{"image_size": 32, "arch": "resnet", "norm": "batchnorm", "stem": "deep", "init": "lecun_normal", "residual_init": "scaled_by_depth", "lr": 0.0019, "eps": 1e-06, "lr_schedule": "wsd", "decay_fraction": 0.2, "warmup_steps": 540}
Rows from block 7 of a small multi-label image tagger, named by matrix and row number. Rows with one number belong to one channel. Each number is 128 + 32 x the weight over its row's rms, rounded and kept within 0 to 255. All counts start at 0. Numbers have three digits each. After the name is the row's rms in percent of the matrix's.
After each channel's rows are labels from the 100 images, of 14976, where the channel reaches its highest value: "colour at peak" is the nearest of a few named colours to the mean colour under the peak. Only what is clearly more common there than usual is listed. The data: pictures of board games with random positions, seen at a slant. In brackets: how many of the 100.
# convs0: first 3x3 conv (model.blocks.7.convs.0.weight, 96x96x3x3, each kernel summed), inputs 0-95
# convs1: second 3x3 conv (model.blocks.7.convs.1.weight, 96x96x3x3, transposed, each kernel summed), outputs 0-95

convs0.5 121:140124152112136132149152133123145004130135133132135097137058120148150075053125126153139156127141111139139129102135128139134126155143129130124184112116140145122152119077108142174127138138141155122155113154130132151136038000128130162137079148137116145137008162111146140145150126135123157101
convs1.5 097:105112153177139149134168194100140055128114127156104093161089160139120175189177069110062085174116125165122142134153125122154184143139148192126118178166143140121101131156107137100094110143153159098132135103113196119156066134116157094139179080085159129111093142175175105139159151131117147185
colour at peak: brown (41); black (27)

convs0.90 085:119150119163138127113104187099102193106101161176100074131149051138127165219151103124149100175180117157166154130118159150154165122055120163150098160158121111127176127132139160122124142133180131144140090128116193122094152201151145149145160139128166174167198124131117145106109139151128140184
convs1.90 082:139126144091108105159141128163130173148137142084149166108147098115166086070178216130164124125140136130140105144106154163188072134100134079122117100143123110114145094160124158146178121129134163125158091254082121136086168084138113170147142186153100173136147164061119124116113134124145141090
colour at peak: pink (35)

convs0.54 127:090103097131102208169127140127136118111215150127164124108128149143108123172158080147069121122161049122152084140145081141075112133164107142067116110133124181141127086133145109120132114110144104115121227123103114103165115137129077118091103136133128059107109154039115141096121101094115097152
convs1.54 118:129151087140131182141173167167134114124161116146077188184168105164120149153148117094087119109150020132145072146135111098028126132158129131093130170142115164098139145146170130121112119157131123112095164126134130139154106137069100093077123123079134115092159138056158083093122078120139089118
colour at peak: pink (53)

convs0.25 068:149128094095138116107052143152106131136156109124096138108118150117050114158128110139095082197181129107101145104112136126122139107108109128079093079122143144156092092114092125134130055160089066173151089089060171129131101142170124067110074110112142120147120115098108164095096063062175119139
convs1.25 071:158097048092202093156143147139085089152114124145110132135154202149139107127117143117134165114175173153107110149165187132116137144154125153102126111117170142103136123115060172161132139159102138096130152088127125123217084112125139125118152110114102138045181149131134141077187132157163049122
colour at peak: pink (49)

convs0.20 071:129061129076114169134105123155155081193162132081182150089127189095099121100096098125135142098085207117118126104131072093139104202195082163125156103103136119180144157116107125132136107160089131099125176136100111153175106112086113119111075101137080139093070140114123141158148100082142123109
convs1.20 071:115155152123131172096089130125126090124126187130135095174105148086097097179132087072073100117156108142054172096159040111074162058142138188063127113121182117132102121123115114128084162163137092172112102085144120106109104139180102077131132118111163168156105107104109109163108112112108145145
colour at peak: brown (47)

convs0.92 110:126093139116137147152134116148125125144145155130137144102137175139144151136184114137066133126137134154131069131115126175143128130141127152107127134120110134132137152118135146106132129130197109144128144139102125121137135134139121109122118119163187059143127132163144147000051107150138135126
convs1.92 126:134180132155060143093124096179102137139147078092145117157150123152101122121085143080163123124118147126087094097057127092126135092112149122128110122127085089160129155130201161132144119121091107148153026149183118170081139103153060144149114131151075162161142116132146094066060082126148118137
colour at peak: brown (55)

convs0.0 098:115121024178126146055024177129134157121130148138117112150134108126052115194140097137127092190143103122142145136137152117114158119127136151093078152151121149112118131125122160115143080119120131140147131057127188143148140178142119148146137134114122149153143151118026134131133128135123049146
convs1.0 079:138078053135147064148179108134132138128116124164126170120206108179125149114158162130138160099146110178163086173139175135139083139111124122146140124121134155124193144141155149141142136160124145081150125135126125119176122089105147121086127143155151082031199143128117111109219137124147065087
colour at peak: pink (44)

convs0.76 107:171080208029141086184171126135138094112126155141171137059106112160180148124113170125172159115130119165141126135126127163130062152131089134128183144109141137127133130118132135154136182160158148160145108155094134129133080116134134172072113174171135158149114157074174129154160139146164208116
convs1.76 101:146160183167119162098076183137152143130158149117095156141079159116085118211173074139093068185140111120089139073113094137143186122143140122073059133124111122106092101136123118121094092134118167139143131084068159119097145177149122154128123133099139117174085158122099137153118159105129170206
colour at peak: brown (49)